config.toml
input = "mfcc"
encoder_activation = "quick_gelu"
encoder_parallel_block = false
lr_schedule = "cosine"
Rows from block 2 of the audio encoder of a small encoder-decoder audio transcriber, named by matrix and row number. Rows with one number belong to one neuron. Each number is 500 + 40 x the weight over its row's rms, rounded and kept within 0 to 999. All counts start at 0. Numbers have three digits each. After the name is the row's rms in percent of the matrix's.
After each neuron's rows are labels from the 100 clips, of 14976, where the neuron reaches its highest value: "peak on" is the class under the peak. Only what is clearly more common there than usual is listed. The data: telephone keypad tones over noise or synthetic speech. In brackets: how many of the 100.
# fc1: MLP up (encoder.blocks.2.mlp.fc1.weight, 1152x192), inputs 0-95
# fc2: MLP down (encoder.blocks.2.mlp.fc2.weight, 192x1152, transposed), outputs 0-95

fc1.181 097:507481503504532532498520473510510500488500514507547491501429544495441541424484436479474513511490482498498471502524438536472472477513439509549513509495483513472482520568441442474592454528444530496511556467455505484541525436503490461507560544513548538520508487510511436533493591452546516517
fc2.181 096:525486489542516478512501540448447487441510524456438442553484461512516399524458545508453503486455495457487531480492518430452480481513513441498499487598488390513511417387497484465481518524501489570454510560538507509499478605508553516460474517559529468483458440495499563509525415492424500458
peak on: key "B" (38); key "C" (35)

fc1.503 119:379505554489542492506570462530450451518454493433524548462433458498477463482474450502469507466495471528474482538498472544582472544541502480521430431520519504582520476498492589553482530471522399530499437474608494466510471516507507464485487470427522490512485555482450454533498472603547523510
fc2.503 112:536515471472450480517415513516465541484497466502536478500514453520516507450539569500526513547544529465559514475479446465465503529482503522479531585518470521454506503450460407483512531556434566470543531455480485563442537499559494518502468550538475466543466466526498533504453524418471476481
peak on: key "7" (83)

fc1.270 041:447516479472548500515542568503502477501502550486518517456472446571534518514476479433498465475541486486472576413488489517488464496537528496481550524481555514419509518445476509545465488518593510593481447512480496516511512470483387416528464452533507513499491459525529458487517571529427510553
fc2.270 037:539497546511595494454471464444522476488458483488488445559494435501464454524525555515479525587485534427415516510520517549600525546568545482520419520456487459494478461619507519431530496503493503530527579444429472453531479517500508533580539529476440523447456550478453557484490509503511517516
peak on: key "A" (71)

fc1.28 114:480439512523492431453502462498557524488554437509482466499438501576588533514494536476523529501469486556460479467541490405481493553535462466521479476447514453600518495450538538454496417561521521461480413452626437517489502524471552525545533445459458551581518455530495449505439466514491507538
fc2.28 103:510527490463457597562469476495434507505473515486518573527530493423425537503529472556472487510509488461596492496449551533508542478491522474402502584545497553514520467564480460607481489457507504511482564507381571469555500499543514479426544497532563523477464585598484532543482580419521532497
peak on: key "D" (39)

fc1.336 093:495488568506491509481441547501513566555491544498508526508506524398511521510556451499446517488567518472494459423541478522577492548458498483425518454424457489484479424493480496530586490477499456478546467512531526433456443523485477437467490485567464556510455430471484528564582524519467572426
fc2.336 095:498507443483516389528510507455530519481468444521467531432484544562518473569402524495498505515534508604518634559484501501494500468569512576480489503580419491483522514481528465518465454488460491494435497527453485499490471480512502503540482426501485463463493517509627466480454514510508556511
peak on: key "5" (25)

fc1.79 105:505540460528419483528508482513451495477483505471535549523531501517405495501543528432445486552532480536535473386478488455435483446482535484534443453455482428494492544498512532598539482452511481553522501552520455510515456531486510506467417565466450407533501587530525526470520510483462509501
fc2.79 111:550461545468494519436491533506559502568495480513438490491416463497534486504483483519516563496490525473454495544494527466539585555513500564446548455550531589495479479483478472450428517572511459443488508482465452531473544553525454513554569455510475602461602433497504448561481559507451485547
peak on: key "D" (68)

fc1.153 076:452410505550521534564559521514510480481478515543499536517461551452537459493443500551527453440532486445497464524466475506482534493456513466468515543524471452491474488485528494542592519492503512478512499419522538469495444541526504399548482491477580548540425450583541491535492533485630432475
fc2.153 086:537533457460530515504488478423454454538515513436541492547525448533449564471548482407452545536427475492495499513532593525541432516531470478540547475529492478622570550483521506447465477433472477474483487525503431515502604515560443480489511553555492473476561483418504486409469463528398500437
peak on: key "4" (66)

fc1.72 077:462540527482579487496451491492500539568524542498565447497496501486461594468504541426490487544452512429410560492520403483504585526450468537614530605569485549514457555442465542532508454533468480446507465488596478533387468504497496467490523525461451487469460509524525458512494544451496496470
fc2.72 085:494477472532467517550530550467516533457541521479484464554504459534515468523420511547540493510486456495511454456521537576547429454557499451398474465495485479508549523526492435488468547483473510547428559484455477458557470489443511497571474411514510459570533447474490534504475502536503547503
peak on: key "A" (59)

fc1.15 100:524570567522547481487604453447498492534460473493515491531571545535507528465519495506548527576413462497490465504471546418454464443488458539508507524474542470527478483510469504538524479431538431424460504531540469440530446464463527520467520546449416471431481460426479562517502515552522496546
fc2.15 090:528438454508468543511426535493485521511555534486490537533482511519492485473497510475463531450494510489453494455442541571486447457578510477521502456523455426535478544484434519449503504471400475485555562536496487543493481525555460489501517446533495494542563532496496501558497510522499549461
peak on: key "#" (58)

fc1.752 115:435518504517504461492497476474497503443466498482466553495499480565531507470500475491473541488454436456527511527522540566456527467516496577475527496507510556532483477472516403557491479487538492518533373485511534416518506499532510522502538411500524608463478528457472498483466521537489494454
fc2.752 116:484438440576445531554438571487480542541460490522437495483529512438571435527529507438544548473577621540503452516524474522560399549576447513464465445490503445525497483491520506440442520525514519564525618529527490527483449510493575491527451553525481441526563495546490532501451468547446414563
peak on: key "5" (57); key "2" (25)

fc1.672 112:527483517577522485527499486466479544463499517546520475548520461509525475484556468486500485549540473532520502502468491569480494550457433487453460498492529536480456603453478488485526499540472422531510452504533493475430430531473516597498485483445546439513550470446516559398549515430534498556
fc2.672 133:474445452433544482528545512507473480493490589471448513447508514531527454495473539473512558527471524509536464526555475472494514443512600516495486522515575495549506513529475501478466552488514511409530481494480529588545423438523467466546481483539472518547563497560450561539527443529462587454
peak on: key "*" (58)

fc1.536 170:478492532472497562506488470561413558543531478565576452498545495488499501560473569467503525485492553574470510506543438552508387496530549520475438476429523516481416542508518488503552508497520492518469555502446503486457438499566502518429539531529533407516472503460502517465566550500499489489
fc2.536 185:505485489548476465511502491422553479529492572501494501471480427482463480562546477514468513563505507525606498581503518446481541563489516489496489488529556479479502542544475549453506485539481448492472561481469454522551579602564469436502467537526445526447531545512464518480404502534451449482
peak on: key "A" (65)

fc1.653 147:607522520549459519498444550510531544504449475505503444532541475469435536489513538478475511519564550491491472499500514518482490500501520424419547474538485447505573494427453548487501528566429558519488510529512489553536397477431513464444461514445456569492476542515528480465457479466534434460
fc2.653 149:441521486522471469537504510534432547469533481532538542529478486523560515531492497512507509511474508510452558557493560473525446528559492511477435494486428463528546482553526451454548497472570471526453462480466527524474503458613536497538484468469535471554507527478501531442544509549448536528
peak on: key "9" (94)

fc1.215 060:420530446449511426479521547548415509528541484505553519471510466532579503465488453514564534514494471469535527509524533567462523427517386550466476528516519579558484514524493519474575530521538518568488499505574486514517460454556537426486597472487483503508430484576564510481509467471458519518
fc2.215 059:491433512533481566490540467448557479495418509498434485510498505493423500569568544392463522482466537551505499495487500481459520495454551466526497431476450434456507504534543530493439516521469495475504483496486508480497564551457529634512458484496512460504490487465442513539521498514563478497
peak on: key "#" (69)

fc1.707 091:432531474440449480500499499453450511478505530555546570505463465501539472502551552466538531565536452561485449433550472481502476514508422508480503461502498572524450510465495503541448468555529484460530497475495493422527479483515513479530501500481482561572462480429498413541468488456423548475
fc2.707 088:571488542551547543541493499532562522552483501467499462552487482507444573509463491472458507473487519459458576532520603460506521432516517573487473449552453452552536457536462485569508467459458539560473528536490511542533401516525482521484556544529496490519464545481499535468503527515529435492
peak on: key "5" (51)

fc1.762 091:395475435484492513509490486512462473487547518473515492509497484437479518559514510511525499503465505470544518503519493512510497507570471385438439584429497453523476546527495499517496504500543458523521492580483438490494530450495515543538462542501420405519457450517484556515458485561552512462
fc2.762 091:564494540462481532491504509474463481483424539523447492520518498557510439466497524491514498499536516505490529510503501571445458523466507567518553446580483534417537447538467515548482460467422540477568490490541542489515476522533495499477498428472572535503471488512456419520486524470537486556
peak on: key "#" (93)

fc1.716 052:526464487485472536444411448482492493478515507527488442525462560433551485481443470448507426537442524504553457488550482533569493482475498493531499485488498534462497579507456431518495535562475479496574437499518445465500482449478484519484557529538485507608526495503465574528538475517431570549
fc2.716 057:464495534530463445558492508531430508481495469528518567522571476519457493513552487539442486560543459482449481576462521472457568493582549479488490531545502454522544459506493483515507529485515494494461525499508466548515519530514512473518412441409533468455485492549540435444523533466554516544
peak on: key "8" (49)

fc1.709 047:462497519448470497556564519463527528466506496543473460469424551549560507443507554422490529523499446478574516493489469445504561577454476494527507534443545510510457493476529578460516420451537517466453480490489483505501489456536418442451509462483444508524494523600501506465504532546509467441
fc2.709 047:508540500532465469477433450490462442548471461471504503543487462500463489550505437492490539491490578483473501525484529518538418426585496514499456509517455446508543533469480430478513550556544470540526551467508541495488507483455558479558540548533520515527564499510497417498478474444511517558
peak on: key "5" (87)

fc1.636 077:505506606486500549493528571500501580493475514478488600500519467477460567525580448435498518544482464492501494476588448439538432490467436480472569460411477485446540464495552498503539526450483585479484446509501539491515463502452528563493479566547515540482410467521505488524469527476476584498
fc2.636 074:506492491487436461491516487549486463519509469493521490544483478514462447442533448547518542458461573490577444519454497443477559501429565550495494504508472497509477503554551579466491505505520503480507512499511545493491513505584464498556506391488485512552567525524475452481497535527465501480
peak on: key "D" (95)

fc1.416 085:584563525569521530435516552519457511551498493495446449452556451425534473519495539505449497486544508466513481492451477440474481555513445459544507476525476559397464542497551534508519530586473586526571551480553532492551463528494500493511472570488511498457503597436630477495483488403513492509
fc2.416 078:526495492455495507533495519409500427529436464509533450499454550490470550510457452521473531522550471566526556530528484455456545432536506463462491521505446453530528428518476569469417526467504486512483580468503570475429565506541536491463544515536547542540541450548430556569456472521485535479
peak on: key "9" (51)

fc1.319 086:563467388477510505428460500537457574488487514550543438548479500520516497468504432517497511465556480425409537496523564532557516500488487500499594526559413489466451500519518444505565538466531518541510555513478500465553489528494384486517473410461495521485466503494529505565479526462492485470
fc2.319 095:463533441471495480508474479534529448515475482493452517498509511506597485530490589520492434500492456453532434523515496543499524518493550454514412482514625501563598486497463534451473478499438511493517420485489533501494533481536533423486465427524569602482525520455509524491475501553538479524
peak on: key "B" (44)

fc1.512 084:614459539533522450466379391515477533411519443500565447494516561495475543499519457464548489520513513513531524510513470505476508533576521498516513537459481505507517473473525498492509487512523487532524533533561431528487517505491453421458532525528409454483492549505440533475494436464489487496
fc2.512 082:451555496474481511499530599480507484492517533511486542449522531489483494512488553537457481498418456470491459535533476472576531455457556487477410488553538447523493529543427466474444479461471482416433496453516474541519526516505547531503486464465538443507494494546531470551538572477501470526
peak on: key "8" (84)

fc1.533 075:572473548509494522483476484523453546557515499447533502548475495521541455486475550442547524494514383484508507530568566523486532524521496504514450472420507528490506450443474495577480421452460510455532415491524523498511517408527484451563522514507545498443471495532515507483482435454581490522
fc2.533 071:450529429458580508502473519444497414434499530530536522488550511491503471555494501538476526546533538512489486484492450580514521580502525470447532535517428476528493529476510561533473537492552480501435592478478486539535460533447509555407480438486476493488494513497477518533527528483475546491
peak on: key "#" (88)

fc1.324 131:526552519516501528491550504494492510567437545605505522524468553586513499491603494452449480496548488516496430463450447506518488474524485500471508443477533583418470504529496528536516438534484606533542466553452495500501435447468468522460463543500435464516522526509549538515500524493542505493
fc2.324 144:539427496448508420530532539528499525478511520505500535503463466508534474497501503487538552547453520506507521477496509454467534525526485537504502484476507516560452526532510546476507555491520402459461474477529483515495382453464476475579474483580558556508515526446486533577467526565439535521
peak on: key "*" (90)

fc1.253 069:563509536541577500607459491516502521535487533523518487588493455542532542522530499491502470504547471560501467457509446533513438560468427512502443440466446496461539504546550540557511535522473490429483493494491503432503509437489512418504465524490553496517553494439440415476499447390463529540
fc2.253 067:440505467467423550351509533462587482477503523516393480504537553490433499474530533491473512547492495484464524505513501484539484470532571425520514594459521501549494551486408532465472480439501469551492500474527515507527471542546544545506533523554481481487477553507565535499486517582503443502
peak on: key "7" (47)

fc1.391 095:511420487477546425540507569494476537539513426502492494532444584555568515547524476533369538519484504465536555510537460496520507433525549558461465526469497514534485521462551530460450421506474493536503467471481529420532521517533516527489517489510462488583552570521472445453553482557493470437
fc2.391 112:590521486502463547450476516541492546557488500483417518493504502500502494553480523557597586537544590517532423487450486485473502473532517595490551470478516390538493501527504436473495544496486526527523535521554511451470437494510485536532444448564504465485482498495434583507382518528442513530
peak on: key "2" (26)

fc1.572 081:479531508478571451518494530474460541475490442515545502523486551526473509486543573460530492520521476509496527508519546424524555496378511581523498448465553561581454550455520550446503495448531520488510553424579494487514509478525434454566504568525491575513502466455505489406511531457504527584
fc2.572 079:503520494452428545512490522525547479529541484448467526485473458465524511497517451517486525517452475507492539438497514623470445431598463451454453470521500434461545519541525486492511522507506462478518503540456469503493488506501505554494477430461504506537464553558579552562452466593444535458
peak on: key "A" (59)

fc1.374 079:488469630445508512490514538515517506456558496459533449518503559436449543468473540555458497523515491475492540504531456529428477442512411532452465546504472530540480564542553451482450473542582469520563503467516524419434494505501501518516531498496529555493525436498486512460528501561461462496
fc2.374 081:523532412552419509534540443476509545509525532439491572490507495516507462531564432385457491555501507483496507515454605532498521527548587479556497484475527537509471454471398563597565483492454519469471559506501463541606467515461484534490492513523500455481471454479512411523472471480540502486
peak on: key "B" (30)

fc1.493 085:515488494461583467528472464594534560460509510494467514441472523465510497467489484545483464538518442474551541540488555478478500423475465492528422537489451496467572507501409509545429568493524476499463559530450450482455478524508480507501384543565553550439511495457383550495471491532482544543
fc2.493 085:455468527493432524481471491467521523521512479495543504522545503513502499459486450504520485532466550551449514515545491495436487520514492527469525538536477517546417425527512556479559479480525506477540548382523525570563453486496546508521591565568462478504472500471569447544509462525526471477
peak on: key "D" (30)

fc1.723 095:575546492520443542451436456553540466490484483466513450447472455533556438515473494424538542469538470489487499506559503509504504490514569493517527512486571537532449519522499512427510478473416579480512529500518476490512487524423519514592523516523500513417464533569504553506546492543485516485
fc2.723 098:421450540566568462497556478478481488486513529471452520547528489456442502535507515546490460536508510514535521536421482482494535558516503513469484585449426483412497551502473461507516467558545449502484493495540490436502503523502469567480455494477444476601484484461465471485450536485459516501
peak on: key "#" (35)

fc1.151 123:544358445550554537499483489482521476451492504492517546473503477487528439584551490513457525500392494561562538539522487498472543477514556487466476525487429484555444491516505524420493541525495545555484489525468521419479500488508480479440519401533492499573484489539435459493520532564479438492
fc2.151 103:496593549480428477554483562512447445599517507507481464515521535553460558451477511486520454517520510404417456572388549478470457494509483478473527493513538509510499512496532469504497499533487499525468454470500502577413476443511513506532491613486516479470487518485510544498511492462525564502
peak on: key "*" (31)

fc1.674 088:444518459481570488551448486525502415506471456483492455506514473454470469606526508539545434451519435511411483508525490500515441456534526516542539559523471495466540521497533480543550572478457466585476500423520476534467543489493545483490515503501531474553551475528507464464469518559419471511
fc2.674 100:516492493468456501503529559468481527526500429461434506565499464481467485525519511528516525541517528510546504514566534518516456565496517546474554492532458469587475469526535495524541578420511525547533539483485526509563531502537419510506503494522510427540473490559552514484529450388437465465
peak on: key "4" (94)

fc1.207 090:511476513559497537481454566531420433560574522516453501515503463486546520498529487545491471474435548555515520460475452531580483528523432540503528533466531547449519496527423474502559481517479563579494413472497537547537519565524504442507459463519524513547485531539589418567434539439479458500
fc2.207 092:488420448498484376496526552457492510465503474514524491479498463557536490518563482539569507507430517413487489497521569446503566577508453468474527515544481541610507468558607438504510499519454468538518529502469455496490470424530466476506497581496443476501488500482509528519585479515540532475
peak on: key "6" (44); key "B" (28)

fc1.311 072:483484485525587541539508435442443491453518517433565511457492523512484541552529476512490479514489439449487548521444490482418514465503508551546528538466478532532417483524502502496527523536512510481495496497510504478462494591498455438485467507484476467439470534535479525516480591498513471507
fc2.311 070:505480496503397424452460539577532492508480492605452510555490531507521423473501463503486545519485522485482429517434516476568483535496579441415504510495458544521547509469517477506495492467529473482473566487463440505546487396493546550527469510487488499565534512518468481448510509534530541494
peak on: key "D" (79)

fc1.649 117:516524413503511460521499550512532556482540587526554531516484512530471504508438411468508528598460532450507565507508482504538430513534530489486464446433568522434530491511483504504522555540547455474503567434512458464454464544551494504468558503520532524520453447464505488458439502525469502537
fc2.649 122:478557526482479480558533430491488471548481471501477437550468493519478431484498458464475409536468484492488507448487614485503451484496487509489489484596487523530544555532479522471511594536477520486493475501467447651455491521577456501538434512493517485499544486511508526480500435492455530507
peak on: key "2" (82)

fc1.431 077:517498517481566512451498534413537480492480525454524526463488516534481527448529568501538483464519493511498496515615521444447553552567419399457477493512486397443442487516519543442521438493436501534555447524518471507515505527450518502526509483491437528530481527454565494490538530488474480552
fc2.431 075:466527454553450488519497509572529486488477525500472508509565487441554469559460434510461515554444495511552534528454451474487430489482543562485541488556479477582580516433488558534460486547561451513467548464533489449535525433534578446496539540477614494479501541517425504596520450461485567510
peak on: key "9" (41)

fc1.767 092:456554511406506537503501535511509528497504484574472456594526545498503507512579537552472514474480498538559505444491472578527480453477489475425465478451485517519551472444464493483481511489562480473482482540525466455465511509479578575571521486426531504497603496429392436506527491507471470469
fc2.767 094:515491505572521494531464430514432516499459510492525452471529468480501512564482455467481456512547530522400475527493563452453504519561495574537471492537584520452462503510491547527512548486513501533454540519511485529537510504440502415484481496540457520485461496550565619465440436432478515541
peak on: key "2" (44)

fc1.421 078:487424518477536568511507517528438487441545494456485514480418547440525534463512490505541522506490531513479560500565475472537479449475442459504501516487473513505509516479544558502512457523426560460542494560533495459546366539555489542556472509513551588451460463499436499491535536480484557468
fc2.421 079:498554486502482483565457493551512505495448486535507478541562440559459512505496446574530521467511417499495479547533486530493470505497566549485585463496509464527509510572487485451475515458504502483468537500530519558506528482530531531500565530451487524511521492492536520563412422446514510564
peak on: key "D" (65)

fc1.203 069:473416547535528505494595506522470538533547498469547468560538480501608509534488438510535499543460492486535510476463499525479531449484398500580514506493470478509541458459447536500491488494479462512503444501517531483464487464520466535449508510513547488506463502525475503467513532491506610585
fc2.203 074:435562401528524487519504484442432504472513563496437544474458501534451518470495566469476540484485557491449496502482473555454443518557541513468509489573490461564478535566488519483472507476475548548472583512534539518586451541511530461509535476523493482561481466467486464536484425491513468418
peak on: key "#" (35)

fc1.111 076:503513469562507496462496581546450530497451507403476489501560512528510524513535486517520483508523521418496475519501577538558449490477566524536516474448478551480571530485420506454622509504466498491492419523506504551506523543478501507522510481500509436408550499480530455502623556496533628485
fc2.111 075:574492546518491521558510490424505492492541547567438517523440478532494515526462499451548507515456495505467502491487437548453490492554442471446516528561484436513421506533538529583439497479534516527521570512564489485508501520487448567474451490476549516535567488450421509436444497491523464486
peak on: key "#" (69)

fc1.650 088:517469537531511472514489526412510510504507527591570384525542451541435522494439489491562556453515475470513479475516462471608527541527504537494464464384573522516442440605474437460456510507473578533511525482511502505539534522501510458533493514558469475501485521453613494484424507522506509531
fc2.650 086:484501509416485523501527464517473539437480482516502530444445560474501551492597535476490462503439515499482542509414563484513470363498493496471504543570440524436507562542582577536502511515522461497482504523499499505501420472502524471487481545486483533480504494476427543517484540489535543523
peak on: key "6" (40); key "3" (34)

fc1.704 117:562492506469455478472536548555488491498533495494413462595458527501474481531465429561455542426472477545596449492425542485475523541524483505479500469445477514513413514463491536508493520546517569568559521501509508508511444524478443505581484474552478486478507562509478494546581567504482502474
fc2.704 115:461471436466555557507461489492462447484527506538554453418563505543501525517458573462461426485552561521411535508577445490530475434570527474447447471566474492432517482524469522549458527499503522478544539564513488512479580479512503474505561489501440529474514492462511585460492451539543509466
peak on: key "1" (45)

fc1.568 070:478527567446510512466468456469446500497446552528527533470502463468460537563574507480513583412485529472503569511517612472460549502541521557514497540550521473430523519520472482491495512467453498544519505504496500524492560523517502441397426451455493502505476423460583509520420434471445537475
fc2.568 063:566447451515517477529567512498502496493483504453489464581491552489514519440481503520487412582538504448522482583499427559437464520428483472544447467462474538516507443487528520490540527536478506530455480452508490475456492516505509558532590526542488470524533532583428502472605537542568488553
peak on: key "*" (54)

fc1.232 077:522472539487543482480534476467517439514487451536515466516562459525455502472521522537474523484463449533479534505508466465462541534436482480449535421490466524545471441496573468541557554471562413482476501438524478548551445567426546474472563461560455516546474512495499485453496477525478516530
fc2.232 072:449530406510522514528467506530465481538480525435414550435383507486553490532467473477414489509511492447475450481475559467497551481611473492517500542509494521489556532528524467452501432547457560477527528479548518521461529542519527495501453507452547503464540473465461524533473528432490513477
peak on: key "1" (59)

fc1.418 089:530471510454442512550493500554491531474503464568400524505530515490477526480450506432552486440466603552527448505545491560517463483506474523479425448456530470509518568498478542455551514511436500470475418549462465448502521493519475484547566494526487460494468444577459452511502526492524432476
fc2.418 088:481554564505489476518469496440446534521426529485547484577465486477542495500525436560417460504513467482519539530497536440484472543539482607484513458486480540504500437529542474529426460453512479499468590541437508533507499562487557543549526458468510506560503503429483471540526443567487488477
peak on: key "2" (35)

fc1.601 088:490471445576501549424516430451455515528485507480502447515493498510454506498489486513530447519543536466447493521480583465513538472463509495524551539552485540591429531437441519475533479508549575504513540465542494495436514530540434433536489503510509512434464488520507497499474532492473534498
fc2.601 085:497486512411460414556530488514497486532513533450481555483466492492494436495498506476491543519507488472504472482539527483546442575534510441550441502486461420468551565506526539480487528513462417497467458560480424470642499512454529497480561472520509531565574497481530417554454496491512447505
peak on: key "4" (53)

fc1.323 104:539496621609476575481510509420438532500554468456466505498461468507501488590470413490524471499501488498564418460545494543548457571490541469441436532523522540554449498493496562551491473475554501522606450431545488458494477475561487517512540524447480507473519493535483525473506572448507469501
fc2.323 119:530433477533489488527530514469527501469470489447531562530517533533448458544518486462497522557469514482535499569548560512455499460555503484534493432511455392562496527460506509417524478517447521522513543524567497458523525538517518510459562473492546448488516476589529477572534497479446553413
peak on: key "7" (89)

fc1.276 090:545503497479508460488494499570473517538603475470492592505569512450574441514465480505453534477431557487534503518479475472524487484528542526523589490481541533573499517541496463544539520512532570508532432553518481446489467511484460450417542483505459460451465522471557510474463469541494514597
fc2.276 086:501505508461549538507472517471558493499422505595570435445447513531448520541511531515485518492506505522447465502438487502477501438482478508458477494470470458495505439470477526519504435520470408482556536405463496571524529488508492540522476525523527534566552565525485526469494460572523504476
peak on: key "A" (41)

fc1.751 090:486459572533530481518501580476543553536541564509588510535479483521494475455499486521505537555485505389521520487458472542482441446503426480551435473466423507478513496487513586456472463500468447535543479497493556490461447521532487453455542489458577481521521453427495488517484512475488508528
fc2.751 082:549510425495490469519461456480487460559451491510495506495513510468548512520533492445496502542464432549496487582544514480511489524537488553409506536565458516606536556540549437508547516516562473487431548468543505567578530467497522527564490542510497526520418550518490516493440548536528458483
peak on: key "6" (42); key "4" (40)

fc1.733 108:527541499529562476458569560485484522464448453512511623477417529510457528496467538529497506553466497562521525546535452416586527457508501530538509464542488491465474533463457479492515493364470491535490438507549500463496499488546528545487469576517447500613455482498517449529453433518445508484
fc2.733 127:499554476521524590529475438513476552549429535487499511570491537492527453504513476443492491525532537500526481483479570571479444447542504404469459488574468471498513457479464481523529554582421509478442563474510553532484407537415471534496508533523454524460462590525454490474418446566529476464
peak on: key "5" (47)

fc1.530 069:571512536481536505501530547512513531500428503514390517547448575559540548493477461509482539449515508470456548463508450488532511394454558507539475455416511553458469528507455504552533510455405559508529474577514494513491484438486541515460454610542483561540525539454475509500501529472471481513
fc2.530 076:478465467539465471520467427462494549522514589507473526451406526460551493566491506458586518499426545487513534502476554530481449537562476423473483489610597454524512449536479542500585510469490475552523525468501505546560503478485495601546450490520480542505521441544433555499534496552480537548
peak on: key "*" (97)

fc1.197 111:475447506544520497470522502526424486473457528569462477506523548531495535453495459435507448445489490462509416541503491517487473473518560523488502518527511517445515547476465437461531545448512519507468506487553518533434573482552427486498458477602519568549513509518558492488457526532515465434
fc2.197 124:498519522471507543529500449474579491541508495432498503511437427535485505522521559527506551572469569487502500465449539476548472526522465491465518429449500447548524410522525503608514500486555483535539540525491435513514544514456497532529453564518415455476441557433488538529485458466451553529
peak on: key "*" (99)

fc1.475 063:485454489562543494504465524543513437468497503496493441496589468447527431482527541546509469509447530461478491538501474466559527465454479466450480533476498551526516512578523531471535488507595445518490415519497543488471483555499500491504531508499547482473513390461535429533458488486507530492
fc2.475 076:509477472420443458538534547481508510530474562514582516494413522515480550511504507457543581510423437464497587527466571498459451543584453563509452480569410480514496462493543535532489514480465504477492557474502473535493551451555425497561528540523455447517498474534453563512538557473449558509
peak on: key "6" (90)

fc1.501 077:527473472490527472536507479527512525510463511481469563504465537520548505493503489458533496464472493458439499510490522483425472434495528514523526521438435553473507521515498454513470519410498528465530411531455482510539450475467542494504527620520541636489554449488459525461478523456492478529
fc2.501 078:509543431478495488488525511459487506499463593450533476447449517435625510548447492576501548489489555463530569503474538476472551512551499488509442494563616442494537474510531489579593540461501475575493538430535513516529484472515466563501473445471430438479468487541459545510536439513454557516
peak on: key "*" (84)

fc1.527 057:489515509476580480525524415457466531548502540514592471530507499508522519425463518463550472496499470458478546507519513514563459489501529555575591473492490514517554484461431543548468483518466485434494494387494526433504488511534438408499519450456501513424483509507462549550488562544469530525
fc2.527 055:455526474465523545569485467464545592514556528501471495518477537549440489553468574500494501488458495449554537521574537490528496508550546454422481523595517485528456529557534515495552521487515478471429514482490499479503522472449547519525503606498491559487471551525524447517446505506475519457
peak on: key "A" (50); key "3" (26)

fc1.11 155:489505525477429432556482530480539527445466449553467502520539454484508517540501603502428516431498505467557468567517542523498554521529466507496504505542491548515476490483501510468494533643551493478571470490488468533482445455556479556477522468405492543520458481495459458571490534505496432458
fc2.11 135:521482498510502452530508466503485478535487547512523530519474537541484464481546470523536513576461514516501485523484477548491438413526490445487498495439502442435543501492491478576527516464478526528497503512483561518513528498451538499495436453575487477474503544447521564475526514555447528568
peak on: key "5" (32); key "6" (30)

fc1.56 141:485527433509438542520520481547487542507493515486516429473468526527571521564473494538467464442509500531471519509468480475479478552556508560485458515475538489520469539501468599471522515520499449497465540498473513456535520516503546559515456549441543415495510485454455428527510498532499493500
fc2.56 162:538425493511464469522503496510451474584469482534457496536416493483473501543498539487390498513447547452479497473472617476479460463519589512529485473498539521508426464530505492451478497504516573435555580505478483496570508522530527488522456494581517481507491509508455477524525499484489500592
peak on: key "1" (27)